{"encoder_activation": "relu", "text_encoder_norm": "layernorm", "text_encoder_qk_norm": false, "nesterov": true, "batch_size": 256, "epochs": 149.4, "warmup_steps": 300}
Rows from block 6 of the audio encoder, named by matrix and row number. Rows with one number belong to one channel. Each number is 500 + 40 x the weight over the matrix's rms, rounded and kept within 0 to 999. All counts start at 0. Numbers have three digits each.
# convs1: first pointwise conv (encoder.blocks.6.convs.1.weight, 128x128x1), inputs 0-127
# convs3: second pointwise conv (encoder.blocks.6.convs.3.weight, 128x128x1, transposed), outputs 0-127
convs1.11:489489458482483485549504535491478437521511516520531488552589506619554502488484501515544508479569498529493481467505469546543461477514527482506525578517521551440454504437546522448536529471508490454483593407495470476479494464448489462504542468506527518456406521545485447532538489501521510469484456491486552513517539545487526521458520451523524491455465460552538500502509504503506519499415
convs3.11:523522473505579513463513539544553497507540460484588528534534517578536443521479540474557411498495477495511514489467549519490435515544482513492416487532468506473476508505519454416509452540440475523514497466473456403535517465503510481582491478504518499482499493527505468439469536499531538448541493554526413523507538556510499484484548528552476477472459451487489535491537448524565450499437
convs1.12:456472418568530463499441487513583503503521443513477484466475535544510541515523500479511550525523553516535569488524539479492517455481556577473471438512541499492539483498510483515469502531571500486534523503506481403491514500501519439520554527498473479489536491527521481525546512460487516471465483494505501510554518436515498531549498510505492518520516483465503488448528490529486468446471
convs3.12:501512486470499442495497438553504476461496508548493449472519509503540517520534535560484483534466576517490527503447474546447530449486481550496497478527540485522492513501500492520470502483530515513476511484413520485560552522476471378501472472496477527473518492515512453512477526507557538511498514522515535496443522481516505517468567626490426500475497480519495490490475496527435498479497
convs1.13:515489487514501565514446474541511505492532497501533515528504538478535489488550545443481450503554513482459504503521472493504484455512512514534479490579483483561517538551496518558541494454534460477496507464485543491490492420500453520487479485475489519472516508421527504491487525478479516532489474474516464480474478512473463528493462525472550470471516452486488477474517523505526487498488
convs3.13:558444532501503513483509527481505487486441488545494502513532572470520566456497475478544487523441465548529493516535515479494543539461487484488494448519501482508506486507474490510482478538444491557524548506485523528490537499493530509507481514532525466546550501453500500479476517509473522499474513522485497514572483511455531440513443508498489480451515467427477534496483485458563525465457
convs1.14:484506479539478517519508517489480502517466574449503468512528466459494498503557507547472540523412533521456505506493521511527576514538490449473559522415480521463495462517561513547527421494494558542505386478517517450543540530531472473459482441489483498549520503467474527508495522491473507537490471485507496496503424473492536553542505541468446481529507457547522507503460512525505458516478
convs3.14:512494494487498485501489519484514508451504543499545482507509430481457464472473506485506505536473512507494474476507550499456481509446493495479526483470492503551522519462477503530540542459509517556548553457503471531456507579525584554501469501491502488434516516513474461467503468474456508476510528489499510498516525492479502460535501511514503463575494558501502444504495488486494507561521
convs1.15:495474468490535558456565561397480493518471514519491519535523430562474509538555582474539435570482482444498527487560487491530530431493476555539502503494418492450514565478475452477471499395467528502496536509471555481454456488427516497519526492504490499474545490556456432502490504443474513529476520489498549503508539510555534500514503541506504498509472488532521473469491482484454479495490
convs3.15:500498449550507570548547487465511482502505481462434540496530466492523612531548482566515498514482477479569524487451477489408513472476525490502483509500548482544438519531513496460538467552511472507506484470489442544484492479477543488501472457482451511439437513548554533447551519517541464525446468509525503477549464516423508477547498453472499535509552477531521501487488525481480546456503
convs1.16:529498553480510559498524532469499426456505499518537521553473489472525498461520489479487446545537497532528516477445540475533480512504526516469458498485438487562524446395564512565482552562542548500533514546517433447504542418517488577543541488448533504443503459591484512539491503499510477527517508506572502504586545489470524550498569505471538476559482487542503524400508551505515488531530
convs3.16:536485559491536514480526450475569540510515473455565515481517534503513432479511544489446480474464518518483547459499455530435434476481476515501455518467513468518538473526527500476493456489484513446526511557516504478492472489485554530540553514388446530480527541549528536465453499548463498535539472398489473531508439578547501485539497514581540444458520542506574498465524429492543424556438
convs1.17:570519529564515486541519542557533482570506422495533520563442506451587540465431492498488519495539524556463500502536524478493561546502523422511492528522537498497495469551535493547488515399544448461473505459458487488522535503501511543447515485497451532501522561465526508561516536509530579444564486571523486451545461500551480481531501472538538518477521474546427416536474494570528425519522
convs3.17:481479436491475520564536467470461496419478454516518513489475521479491413509502524528476512533515471515478502539435504504474540538506461513515574453484510498446528453399456483546517540502499495522532457528535531558483494609582513433545492524495587527498571494563507474558496500474460502529486471505479454531421458477500512554418481518540541513485467570520492471507454477468507511497514
convs1.18:501513436540504529562515475448493478448503535494533458538436556587502509538431464493461493478538501509470504506503480466440395555514406462499536476444439446462508467603521494610546484547439482499504509472408517537565525442481448463472534421507433498549409487415533499532502475533447511380543476480488471504518484486481508528434502555457457465532573508482518509534582480515484461574485
convs3.18:507515507451457539533541569495463507431458485498491566470501526541481495480497544399496523488506495470516478484476481413538530543531529526485534467527521495443490445464486509503614540536538469466539534418460523417526410559554570498555504491510532486425480529422517534492528454530564506493555444564517500521502499487504497527474558503488461508425452489509447477503492441476563524484522
convs1.19:538571491475510553493490455552482478484460507440537492503506519491452500509583550490515487557534435462495449500495550488531505494446546459501494517464532518492486459516529547498531457485518513484437550498570454518533590547482501480480456535505479511528529541531556494455473433531527520554552529506478456464507435492468517536484481495502530496508495467482507498516423456471492512494509
convs3.19:510465504530569557467542551479493458537503549517588545462555468458455464483452458521494478520514532531505539487513529487524529486549501515531455426416544466483455550502470535527434482504447523553580485482459483508522457435515527515447531508493508478465529509514542531506559541459430516502423503539539468519451516524482479566519451526512376491482498509470517484426481530539473477529480
convs1.20:481543558503513532421506507535507470542570497461545404519406515525504526549473494484482537520543477470492507520570516432553591460493514460513529532445497512489531466383518433483473490437493503527520516489462425531485533512509486548518513414483515473466482501510555511525497455530462547533489571526496525507486557582542478526382511408495522513402539456455499536448534443477497544494508
convs3.20:545530448483485501490503522521472542480469491336490462420467556523446526462440424539451557516436506470520434482494544518467540526478444564462491544481488544589518516379473441531586553512457473579515504547568555549487518453439451484475511475565533482504477550527521496531523572564537531472510482519475496531431519473473534489611529476413477453470477523528479486499516520511478517504555
convs1.21:464521505487444490455479393502543511466499537509485532510461469492480524508458511461539497472503528444593523538416494497504452533532519513483516526534484466506568481506462454501470464482577448475528483448507481508536509600403456445451532536530479519463555473541571528531532515464512521492536550459519520523524510525498521483488556406441529513485512488566579568438499499511389558463568
convs3.21:468462538581483509470462550606444520518488513397479524428549450478503470493481552508575586467523496522469568531494537475511400515453474515494456481571538462500525488468521465540550524512464555505512482553513493515476538507486450487483533487498403501459508514498526539517483488519477511497472518437468532542559516462470511472414527488513532502461482566537464428461522521496486545484511
convs1.22:484489451491531608522501615480557519502503424459591528514503556499492482568425527491614570532478430443514484504517539559492472494490574497467477474564545518585438540480473583459447560533456492505503470550489514596530509478597408462481637535433454532490547513496465447520439504530531569464526501517536471503480482491549515428518465533447430466491466442541476478433480505572452528537522
convs3.22:492534464474545507510538492492351527399439500479486453449501544481527490540509516521571483509476541456504430491470524507549518480499490480454444587505477501465558491474532499501511380522504515528539533536462436459494492533502575492511510410549554510482474522474528510483478494494455544565562607508442547530527454515451495547452516499555530467477452426559565421593509467536448472548537
convs1.23:531452537451467479443465536572488542524450555475450436403529516462457483482492462546550409509529448460463489529455513506503467504458480561498513513525485517462459508472473542547452473491585511520426475428582442516508473439502535620470534506449496549535425499530415490493490495486506436531501552438536518538437494491514506457526455521470525471510510553427499515516425469465488438477503
convs3.23:486499467486430498477508498539484531547464540480517530528527430412461539517493485545454532436480489501553506507410509464487551504535415473431580459569504561467519426505492528444531479496520529482481483517445549415433514482535490487544544486516483533478553509525554487508473522463500509478459529490490516477516442585513511526542525476596478546476525514531506516484518502525463479467538
convs1.24:600535532519515502407530372577558475518465460502484436460481479508521558455450510443519640483545489440514539538480432564505562498475551507528442416429539521521555448441433478486524485460563555504460560598466546480502358494391485523475498496524528516566498493516551538458592489493453490483510463472505498531513560488473506490483512495577460507461507457487537466585444476445427489537493
convs3.24:478404485518506566451522445481445478503534573560487472544557444550443524455484513454429562504492542547528422527427587492432539457473491499502560526374612473459554491504519440472397514485486578504448470499676527516548540497512511443590513448448520538443506469548567477557441468548514506493530558430494407523464458549536500450521483467541562502519467520431489444381523520602437522629489
convs1.25:479492533560487507488491449466499466491540524526493529415484503509580506504522465553498450517511493482499527484489512473522569540500568507471449500525478507452455542504493546570545511495499460438498494540480436476585487486493507475461538472458502509536489502551487585471589495431443464498472525514553545514451528573486498571450537471484498565513553542480485546507514523554573570509487
convs3.25:517524476479512544483523482527452507509489561490519503516495565582502510491474497503478480481495456529541530507513533549461519533459495504519495477520528469553531521524535484516591476453488515541453453512514484483554473527495576490463429541469505521489534512418418409491410500492589457533526476462484561523472456533469504437490529463508462510470528498449546529454451479434471505524539
convs1.26:482441526548472473486490490491499495507517551598521489530474503454479511503534529504418467557460543531471472485501488624457493521487525495559420523447509522484398495539503440528454526483469521455458445573542436496458453490413506514586530491478487473512508484506542427557465538517516582541499479526467484496519585505540495563468492483510517510538488599517512546565453540520465502473506
convs3.26:512500474438585482480492500529484486490543519562526491523467529520498420467456520524509553492483620503481466483561480491520494524499513518456558516519537458512558507413483516510507471540439459505498488552448530515535434531433440486514496464410579555507400450404416519503506504540463525588469486552503493482481493494509509482495511508514515525492517485427527605550481483533487507483494
convs1.27:540567496472468519480464497514510489505546532439470481426569527535521464485411555493474540499526500487487450553467572478463456539452461489531503512517472448458494428443489473459498480522503539460500418478514522556476568548474473446445500455512514546553431556551470525453555532488508327503494483547544547470550533492543488442488519540489489529502574487486475513507546531485514561513471
convs3.27:464422449508459473555503509552444500488533427522483499481529470503514470514487558449416518520467532398494606523523551453494492457458442522510509466550514481552494548498476446537473443476533581496508497555427476560467448541505474505492516515520490500407550440553557468523528475434527588522408437537494484484533471439559473541505525488533551495504533484586511481574564490475458517574501
convs1.28:469521494472482469538508461545442477540519448511548550492517452537480556516493521479445555459475464491548459326391523417538496510516488511516522514470477571551575520432537513547478465525517540530432475585498465596488485586548533570466486482488558474560549547568545493502506520432555535555486496536502550477472512477531473467489398483496499542490528546456537538527526479492539367493507
convs3.28:476460451546456459443442513454605512488499470442429541463481494536384491468566497491508569458499524517453464478507553433509463522482517528454561486529581475537507446537523473556479534552494491524513595590514475508586480489441458486514535573484501568522510494416477442532452442527489462570464491421453503506466534522460488534497503551481434514497471538538498431498515509513478737493504
convs1.29:462473481474522468555438503517455589499466485488504476502487544494487450498518457483495443477442455527515485481535529476534534483496485446538505481512477484545459503460400537458478480488528477605447398509521490574477509547485501534431519510490540522547463506561506426452543505465464496453480464480525470475466483502465532493536523529461430468571483530582460513495469485541498547481529
convs3.29:513486475488498526434492481506455480552482483469464506526487464512476529555510533556477514469459515551489549510505494499509540456495486417437462569446530494575468532490558515521487516497434572461471523538512526506495404505469501456491526421514504551548484455599517486488571508420520495521552491456491504516498528527510503560515465506520492487493569489512495463506521433465515516486469
convs1.30:536506485504532537507484544523491483536500449505432460569511400509477516484490573511499465506504494561574496487491587515429476585559467474494494512466528497491509568470521499473527480461552435519464553541486464449484594426451644532495493506534497510474529484486556499515469498511538457452473508540456461479550507513480489535465406467508535512524552509546522517558506489542456562434467
convs3.30:489456550490475486497469498468535532523549462515501511551488498561533458535474356443508494473470427507542534512506495535533546515411467561522445509492511491507514506541468541516521504509551470503535457415454389424518417475434522536550517505579525498489534556488460537500523482583532466555513471479460527508547518478530520539514468500447429513417500561504511524462499461544551501544435
convs1.31:462478409490492476482454444478530478489435506489465461514526475532553492514518492543465529459427496533461533590502504486515538509566466557532482495485482491491524509521454521490496442541547438424525448514488485465468540467503512484531396486478461497485566529489509541500526527469431485506472494518517494493524483518520548465579514561490527419501481497484492500518454499448485385508558
convs3.31:514503513509485531462506549450554479526564486524507452493526499455518461502518470488583471516547500472443556439526441467520532449513519526544518499473499508526477539491455494473449510414486562470516444497489497535514597465441470511485551524534546480481470492463514506555436537491535501506484451517487469547481476508502512513530521492534481501497525542471493521474503476504484508471507
convs1.32:509459488521493552560550529466484494506514491538549481543551506485497458539495517474523538480561471488492482450526516575461503524522600514572359500493518570504532488583458513500434520472388497463499469457514493440544504532442541512526549505478515471489517505512529557471522516505493457401452510499596484530489500436489495530617540533389537451469462486560534430471603415503538466481444
convs3.32:539488499518580520481453472528431513547525552629496419572603532559495465538463535450538473533493458482473462554505451504476482479498537530473543501503580536493507483472486487449422528455549460469489545539453436470456550552433455535459535531455486534507550543460508560463500472483526498421483497495491491487452521445448489464536497472499444508481513493527550558491420440508538517552580
convs1.33:457566478552536508549552465487524431508562525460639417487455518441484506462525479486452424456509523496486509526512471513484469431466449461462489485531512530523470478519522458472504547552498472440594465511469528499480557465502501467482568465498535535524492515377487511456456475469491581460516452499440496551503444505440479488485540397466492508515433478428509557525447478436495477499450
convs3.33:513468462427516551539562472492470508464568467530570467507439538498452447477512501413428510517552562532507543489501476458574500545495515457512526528600461443491524568520500519537570453525544498533503541541473506495543528459525463520515509515510525521455497529463488476408533480451486481451498482516454481591466512490537495487444477462446514504481511551532488459501453453495489540475466
convs1.34:504532444488539481510460487441515469453481491417462551537518505484447438495502509414508537436498462484495553516513520484494461541488461495499489495433512476530488461508491501539558485453533449476471508488468532423493487505525438580480535510460558485472519503507488463531518517508515499466424500485529481518485561562497493576474545551500464511505465478520477539459547500491467548486559
convs3.34:498503456543462497518483449495525491488503533494528464522499537430515419504473478539535438442459523495486477527457520475485490526485492459543516544503521497493479519548518467549520452473484469525497501519530476488528513440496516504549575604550482496493543482446488499481469485412483479525483510493500538541570533493520486481536465514538561556495466513449420453507515477553524495493551
convs1.35:464466538464506508510477502547494483512448547481430466524496465468519495459481474518532515489508514535505529522459508505467530465482484527465435527516516528454542489507512543456515470526565445543486442451535500521549491516481437519468495564532500517572509493414490548482474438488497572504540569492462535479442464490539518471566500488526522502530482468549480474484512521516555505495464
convs3.35:568482477481486494488496480496510472521460495489572525513531560512528454491475481532518472519490485467516535495512448480462423474471501501536566531530492495446492549493514529467483468519521513511512455484479481485501465454493509476517454460527517482471481436533504473483539488474540510542538502492492516501565555507526519583559488536461500449461550510481506494488466543490469479522524
convs1.36:465510493496476464536543502516490505461465490512518479517509521486549520548526537480475485553497512472476499475475473452530481479515485455503469489503563503517521500508464503579480449456580472517566495424563492488503505524522487510540535520519443506556499518399534532451543481518543424525489492507599508491485481500438469570529467517518537522514502523483457466559489461489467395439510
convs3.36:500539470497465548515488461448496492505518451543478503492470506467557446515543469487430494490510490492561482471490498487482474550513519533508514488453578422456488532529581447593505522517463496491524564482473421500470449529515481542478474439528440490468524511569466550546500531478513454536527478556452514482491519493498508576470514546522530512489506537511489417469514540497477497493482
convs1.37:564521555509535453538515498458585505489546506524550492501573496506552482499545488482525506500544490489443587559527558514503488528522494471482513474424517503426454500507490436382478557589448360518608464512505494449476447592498503479491509426482497527514547493469511483518502495479560509487525496515459506495523458514542486499564469504527450476442504412477538519502510574507502482511475
convs3.37:464509535448545497547542513475554498481498422460507482526456434495478504476501435563452527484456471523483490550463538521499550470523510462485465487571506510397576476454571482443476493469519478471523470516574532598493586476510517552468446494518515537525540480462469550554537507504524506490501571497511517464467546465404498455602515485487495466503490516505446474517515483500508473501519
convs1.38:466472428521527523539496512474481488454461507586551450278571507511456439467436493565488541514482498491581440481450537504498499500472545513466495560552513525468479481498564541492488524500445535488470485486535551524492551512477502564476535517426495479511516488527444527506583517467506399506507458496486443517500431481539511443518576509561487411545534501500470528501409497500503535469500
convs3.38:505564500498543463474445449521475491528491535602438450490580558516496543532492546432514544512491448454429569463519481506415496466448481512480502479411483496502440505595543492493429479544493542518441558523617517515499444452490541545511482609538458583475494533572521555557504505528468437500471477541564536472418449488440477517458526465580460462464398493506496541509487510524440523595422
convs1.39:520511484565456509515536484516487532523506495546548437471467603493537536494430531517435488447514437477581502495573534487491487445497504508544560543438522493548583485514442544505517496580467498521511530581568469506487440520379493491515481552508547483529584492575549494446480477530514425495554498482486335529482539515526464492514386535544389517532447513431553480335474582497495501566506
convs3.39:493463474485514526349579456546614518529518496500485519538457601533508508563499568400471484513444529513488473480521460536583435512517511528473480531574546442424366501500534486555518475570455496514517440454436602456537480484545451537509534450534465503454497520507470525537508418562504503487581530453425487399503459456470500489476505430518441499461493581588454519527515601469504487614479
convs1.40:546462552502537476489510475578464545496501618497470506505514468549502518510530442544456518544473568474507510586559470519489451481498481485492553473542530452535507533492502538443569502512464513496525531493471498496494522484434517521524483552556506595453439508487521513448494521547488529664519484455554548474504482501549475471491559486453459545502486484567561490513447564478376544467483
convs3.40:471502455473485512503538542471478460491473541555450465486492489464537546447516457384474458451584529527486461342546586472456564562531489523512576486533547513442484452526496419546456431547564441473567559500440433478480509471492528427516511465432486444379545538594519502557524476457595489496411501501482484508496600541483477533473504544429562551503513571494443530488499594538482587606500
convs1.41:566517543549549529613501446511520483504479514514524503422493431484516456475529503464501601514476495477400458496524509532540536515493475505501490471454487475480503516498511471461523494566489440540522506460481512586484436462595553576440513513480595534462566520423482461546380480486439591443563556415519506488512536353513466575507551494540499500667425542422554435496400538432544492491483
convs3.41:487538552523440539454551484474561555440520556533499519547481498465424454578522427549557516515421440480531443519492505499479538425544526450532546504504522504492469495545550464486469446508543499519476534559455469543498538557481536503449468562513464509539523603433578535479549485467418525523544418371493589544509492384543503525464473486526589518431544459515463568462410491444432470493428
convs1.42:561475459532485490493456461436493463529510469498477456508518503497539446480473472509521507498465471481440508479465521485559548571462474540494550463473524465447504536520509552506529566511472483542537457499494507422434523525479461452496504465495515483481518522482491486471537541435514480485476510535500481529517486486483475526537516497529484504555532529505575419532469474434527505477538
convs3.42:520535498527450472447460495496539504490580500526534478468479482516508567491556504447499527579515477467534440470534459484498507515456486510496503508463485498514525508518507516498532534450481490452561485474512505483506472457557487499454450464512513539544521492548481523568542478468478475531524467464497485489499501502466520475502489480473509484511526520474536535489476479579477497484492
convs1.43:463536519460450445417514510512494419535453557475504474511496567525494509442443444547500485490481484394610538528540516460519506476512531496532550542465490553499516468515584459489491508558505497455546479573549486461537534458504543480555494466504573550517547525463528514513396532504422454516504529473496420487518529517523494421420443474536440486516464507475487450402480465493448479465472
convs3.43:486574510516463522503452502512564490528480491493482528442497523558617507378549532523565465505508479496514481510460459525549492540570532501459455572474550454493554522551514423469512487490472512463480499533578532519437481455566534575526511487495530429521502486467500506485403502441464521482514503361499570450510525528530484462459512415481526476572502510479406451580454504512464543485495
convs1.44:524454447476548573471488436517454560504442423476499510430480557466532570486540536482589481531494509520543497513474530532512540456500530508507474507485518528579540527525446470503543475515511483454494375555496444480432408503545461459422475506484610548508539498529537497506509493518481508453449492470474485515507453498498492494591485469484521483295446448283551448481404535528514464500516
convs3.44:504477481513574505519451479532433494440491498485462561520537430472575524390456587490567542506446507471498489531532481463509454585511499479490510473511583519556573459447426545439562527493452496522497441482492573528463542525527458451563536463411518552517420477438484462511554511488595546508515547504513555512509465534397510479522475389493467489533475473376565537436591522533475463513555
convs1.45:485503565485470482522520511519508501534448513441472455551509462591510505472391538528590525557530530519532435514457522528445433504476553493485442547500503497536504534488448501460511537464432427456487575530462469465538539526571536554550551503504484544496466484501568517494511492512622463497484516438502492484446509550493489526325476464589586494511538496624534508512398479526506520497559
convs3.45:460516473469525428552463552509540534518505473500489495479524513500586435476513565486498505431480420495540565538566508529510502550516515374482526516557525560477482440555446415562522520555493493499391505537479591478482559473604519527529457505450463530452446432453480502482479435505505564534473502600546429514503478510376505523492476396534499520518430523484583471500492542519523546396512
convs1.46:459488456530454503508500581461547479505520379516452521516502493503446472443546512501529511503506476426486567498577474528493521496477535441506498479519547538495482462474405476485568539458462443428531506457521477526547464474491493519457487462534558518523478497487502480514503545489507537502484498509462520513487513498464447487500467454521489508523507569515472568462457515480490508459532
convs3.46:513522492479465494535483487467509546420562455484454541569532525516498492428546511549520502475488533547504515533448484479551485515554509454589481520491542503468451508534494488444528502554478511456492559505477450494495516500482546522539495516539513551454489466516561495412512478440520515545472477470482479467557460523459498542445466505496426499449507501487478538502540563480476487467479
convs1.47:439528541536517538471485501613461448498509451536480523460567466438470550513542471481537449501474438498566476508473523505483560500479449489501504486504481510497462515556515583477475506495562514539518432494473415449507485454503525551465466521477509493450491469477456539541516482481498542473545554478609416500475439435537503607398518512562509523535566513511469615554401460446448461530556
convs3.47:501480503451588475525492506511518600524524492583481517450467544581500445530458425547484555502549468543539525535523476487486506512518528499512439571579540544451465448442527447530539501482471466535427526531408439565509450531414567584512443546561518529496478450457493498458488481546530543508521504477577471561483481491467524520541476460477444491506479506472481412559408497460449486496414
convs1.48:422527496500572524559517456466538416591521546497599576514502532513468503503458456553527566504538476463486455529470483455527487456562508553472450525482487553479515549526505525464511496471539519500507533516567503559494498467428523470483522486518475522547530572477499469508432507493550501537507485529492500538510510506490515511511493536518514460485573516435471458547538497550534454440419
convs3.48:549511540515525465466443471492486492530464464544474550500542475510421508533552546493463475438471525550504490553415496476464511563470518560507488479528442515466501514556538495529474524545549532512526495502501503466483560514538503516496485475496449482423489484451478431523479439483532467475498544500495536460537509521485510495528550490532538484534487450474489435576574481491509477473502
convs1.49:526515493499500460577500455503572555571479634553560494470498384502533552498577490488522472575518490479493469555503509491484510461561501516470512539510459585457485539540524539594580458463519513460585451457491514478450543535526487441439542531535477472521530532524468550488518546489545517570529463481528556509551511434532471483510495534624530549485446547550469519468487508491431480485515
convs3.49:506518463548531501552507473469484521580527491472480572461445558473517530558535523486535497550499578559518515544478474468604501552498499505490500470486489507418474457402457391518562480502522514494543424525526540481519535446485442503570506396536460536542548512582517434499473506491446476542469506485514491492450468505489514554454538508407496447540428455529472521504492400561496493502501
convs1.50:467412498507414511614509487475539532477525467473559461513553522431519521531484575517556420498548465524478523528527370492563590418486508517522486438467469515512490535494449484508514479512466527420568515478532584481485537498577475491447505499510379533515488469481528569506530513513487442541479553553456468500511543573462507512600506432434569512507475522472498448510541554474467498528533
convs3.50:488503539494531471488479500491593506510472519508518460502483524433503402509487492498558521513498508489526523559507466489507485513488475460486565557541534493440402457513492526425525545497529632498512549468506519564492463555453470486534480491518577531502532564417585416455592489468453496538486559469535498457496517451493502493436491474496510481488526485577445485427499421533567485459447
convs1.51:577454495504506540443515499564428492564546568475519490452539447522544543412597500483545525493486464539532490527494478488488471577457437555474477461530506528533480514478506466451499569598478555447516478522549495541449516503544557491629598484584525500543485499448494518530425467441518491534466542578511514470472535516450522508504439551490493444510566609487508510518487520506461499516508
convs3.51:490464485479500542595575510477540481547508574526514459488467530468507521490458499472476531491509492516467477531463524506436479562612522553391502486552459509510499507546508436547423528493458475515527571446477540529511460548497500511548553522379505459507531486473525438439446554491460517432463550475434585499580461618528487514453484515513465540551527488491480444437506527481495467468433
convs1.52:523477506483465545499466469512534474497532475499414460519445498464494411448520572532485526452472442512520522534552464517480472493528477483461502454487509516538524498449530510508475461502535529485470622418475542494464512484560457524520494443504505480529426469479483490513482489502521543492484534489591504556472520537529503509519526466434572463535554467473468489534415473468525491527558
convs3.52:498478519507518410515526469456519534509500464577450511515475497481521501474520513554436391587508560495487484479478477475497467497528529542517448489569536443450479520560543537514495473478490572516478413485532472610486456571500577519470524500480413440480504467529516533484426437541512509481519426509448477504474517574502492565453491522488530545487536528551550473491469532461494519514453
convs1.53:513494413547502513497512527456430572496485510448568562508505518526498514446521516464481414458530480553492471460531514519459431481464563500447528586484462431436461509501458472459482592516502563431421481492457501521486540472528532459440452494489497582496557473475521510450559517502463486453505494495438496504482527480520532472517482461417563457572506545515483443508536476598517475584462
convs3.53:469548483518502488536483503473417468536514421551514476512433457466522532568583509480488563501546462491410482488418516502471411522531540456448476515463557471466498500498534481536532588415508542511491555526509500478487500455488601484528466525622519507468588541551512507524516474503513426461490572449474512532493506546449508505516529502558509540467433559532520445572424388416512467471493
convs1.54:519576490508526497458502640449495409562497451472495485429510503424492511456485513532514582524469520435548496529459494485520552543493541599507464473486505495466463526517505504448537519453549406468511561480464431516452526471526493521508535551516512462523495502563581471501492510521469473609482427472500557488514523543471493567536548578441503508415475476495548600420542531542588523438512
convs3.54:504523514518507465543595513512440493530519427489472498500460557488499462515471489563526457536494395519512482484585448467499425470495517518526498490506533548484534483464496373466564495477533517492495556487494520421514426499530428482501571572567528482457604424490515455495436582511522475549486466520514496504442511545453508565481501509473509419498450477597479484510527534573510541437548
convs1.55:534550475577495541544503539483439532499450617495545563504527474457608538528542479541494492537548507476526481472518465478455533485514498426472530487459459437558510452540494479478510436498516451518476463516474563556483522504471514474544459497468497439520423445470459514452496471511505539515589506455498449474487551495505479462487467488448518509463543541501497498498434504525548501476473
convs3.55:522462548476525534461551493532446518473494486502554495439482478506481437518496473499500469469487450549531492529467575448479522489478526486556492420476553480457509492492481479516458513510507494521500481449545487437589532476556551598490456487450512530492466509557500435456551513522514529515538471450526500492543473480476540505502497558483518495488496478510512510564477441530503479543510
convs1.56:474467508475516485473501515566513468529472504519485564441487519462513528551510501525602585490514490533571579519440456509559507508508513475596518482484492483488461509445489457518483494548422530539538548543540485510480517442471565400508486509470405495481539526515457470440458515503479488470478541474504504511556556464553543410557495519503486534569556468532449505564514512569544424530550
convs3.56:484481590469462461428508467516430550472496447524417454432473513496574528475436478474585546535549484467507541490516448478510527492494499518464551515499487524500501547475458492493488515431491492475463515502394468483506519530559486462487490490559572509569473515474598467528517483540470546491482501499528497507465481508525507508478495503506517514557452516467479552513559541478441514551548
convs1.57:516485463506482481515530592522514490537589500488508438572499497510512501491462463472500605487438514490502533539507550494445442453534576525509500448503506432474524440426526446495469468516487539519503469490513524522594537531422463458447468461461601499453441507484468441556524495523468407449470572412536570512510493526549506508483533477571490556436405511505576488483535472528587521491514
convs3.57:452513516460448473530464498513538547503450511593487561462531536482482531515502526441504504536554512487457495504471541536455499481487514458436455439516472546429585512585506503534514501492534457498574468538533576462562480555354510480486410515444498525439469457527503502503600485450508501476522514492536412505520490504470482438529530400440456511518582501490591534561485543454491540488514
convs1.58:512505503465535481470543547461443509469525502584501481565439585494478511457531530495485468469566501498544550516466479438501491500505528500490528518513514510465497494468520544518492452463548523530554533512490476555535512516474501485549527533567498469535529524505472562495531555535463429488504465514446539476452520490486547473506533482493528506467482416531517472481487530515528524468494
convs3.58:527535454470499524526470513526474517506451514533528500535538558478492581520500455538510438552469518471551453495492505521448464501569478456464517481489558491487451505469492491531481546473513460492492533531481491466556443506538514512514491548516446503476526525515557515549480399551478499475500544488456499511454500507488483435538480530528522497476475532464541444464458478514502557494465
convs1.59:592460534500437482520477471581464569476444483560465516511536488535455509542450503532508483493554519480504467460529569512490533533504481488502600554480537554549554526489361574467485522481513546595548495496491537493391477536510472517452473443539497505465552522589528519494540476510457570420459494439537445513494462451495494473399455538531436435494584468537528506479458447461464511543430
convs3.59:462456584477483482492477499529579514488509484557528454512449457476467457502554475441517422443546498479555450529465565426554443546452539516475555564559495437486571493457492381461501504463509435466517523581444392567544426527563503510478476493414448523572549463478418533420452496539532509551475492493505549563508548513474505638516480458417623501493552578424532499451545586542425537542528
convs1.60:488519488498504468545499510461610487521567511532528545520467520545468499561512508571492481488510438501521492454546477534394477494520494475505533464530503433483605483501525499489448601498450535513562507508512526510540476548606527509526474481496509451461463481476479503455488471508551499517485551477455529507500518476499520478513506494476440494497470317575512508500538530500487532470525
convs3.60:480481528508487490527477489429494528573457519494575441476490434472468517558516526479478497450530498535564457522529552524513508486482579436484507455455494538440469500467531481501472570423478496496498445522530497507414428445537466585539552579555506474462465503566408478525511503470495487508503533522521503478530450467514501497469511518554540502497508445531530502489564572421515518526475
convs1.61:504509474488524482479484456508513401488475553450528473500467505574548451527519499459541526460487473452479481518483439536494459539469505539510524470536411536506504475536509476525486423489495545504497452467517446505531435482521448516589535511502538448431552502522514508523504477511449541537499490508517502478464495499480478554505483558464500488517505435551465524517485494459493510510526
convs3.61:528489458486529488508511519458524543482496504525425504514455466551489461510477444498517515506470464435531514503449521505501499481489478556444539527496465534521467568487452490513469512447488520483515462543481500485517528492500490498460513498519493517535560531535450524476501503471526535487504515495519486540463520556484517494443532489488441546563464482539518524562536471529475531470473
convs1.62:416448498507493498534496484495580534513468464466439507529499434553502527562564559543525466519494535526469478450474501478461491572554531476519440526520475569476528477485495484447452522470498513462562504518549497502536534557536509534451573487459548461421491514593420527494465492526482556531445498515472399487499477559448472539386533525521439506481488523545396468487513450440559441494547
convs3.62:509544529471482477527556558496432547540455490510465408486496456486479548544571427479516515527490448470490465594493467507462455507504518470496554472459526489380471532498493521532468442446523506497498482511520533536522518544586538511535394503473510479597534497528419517532479512537527549491529562417480512502515537584538518466520535443482507544495478489445484517457468504465409518521473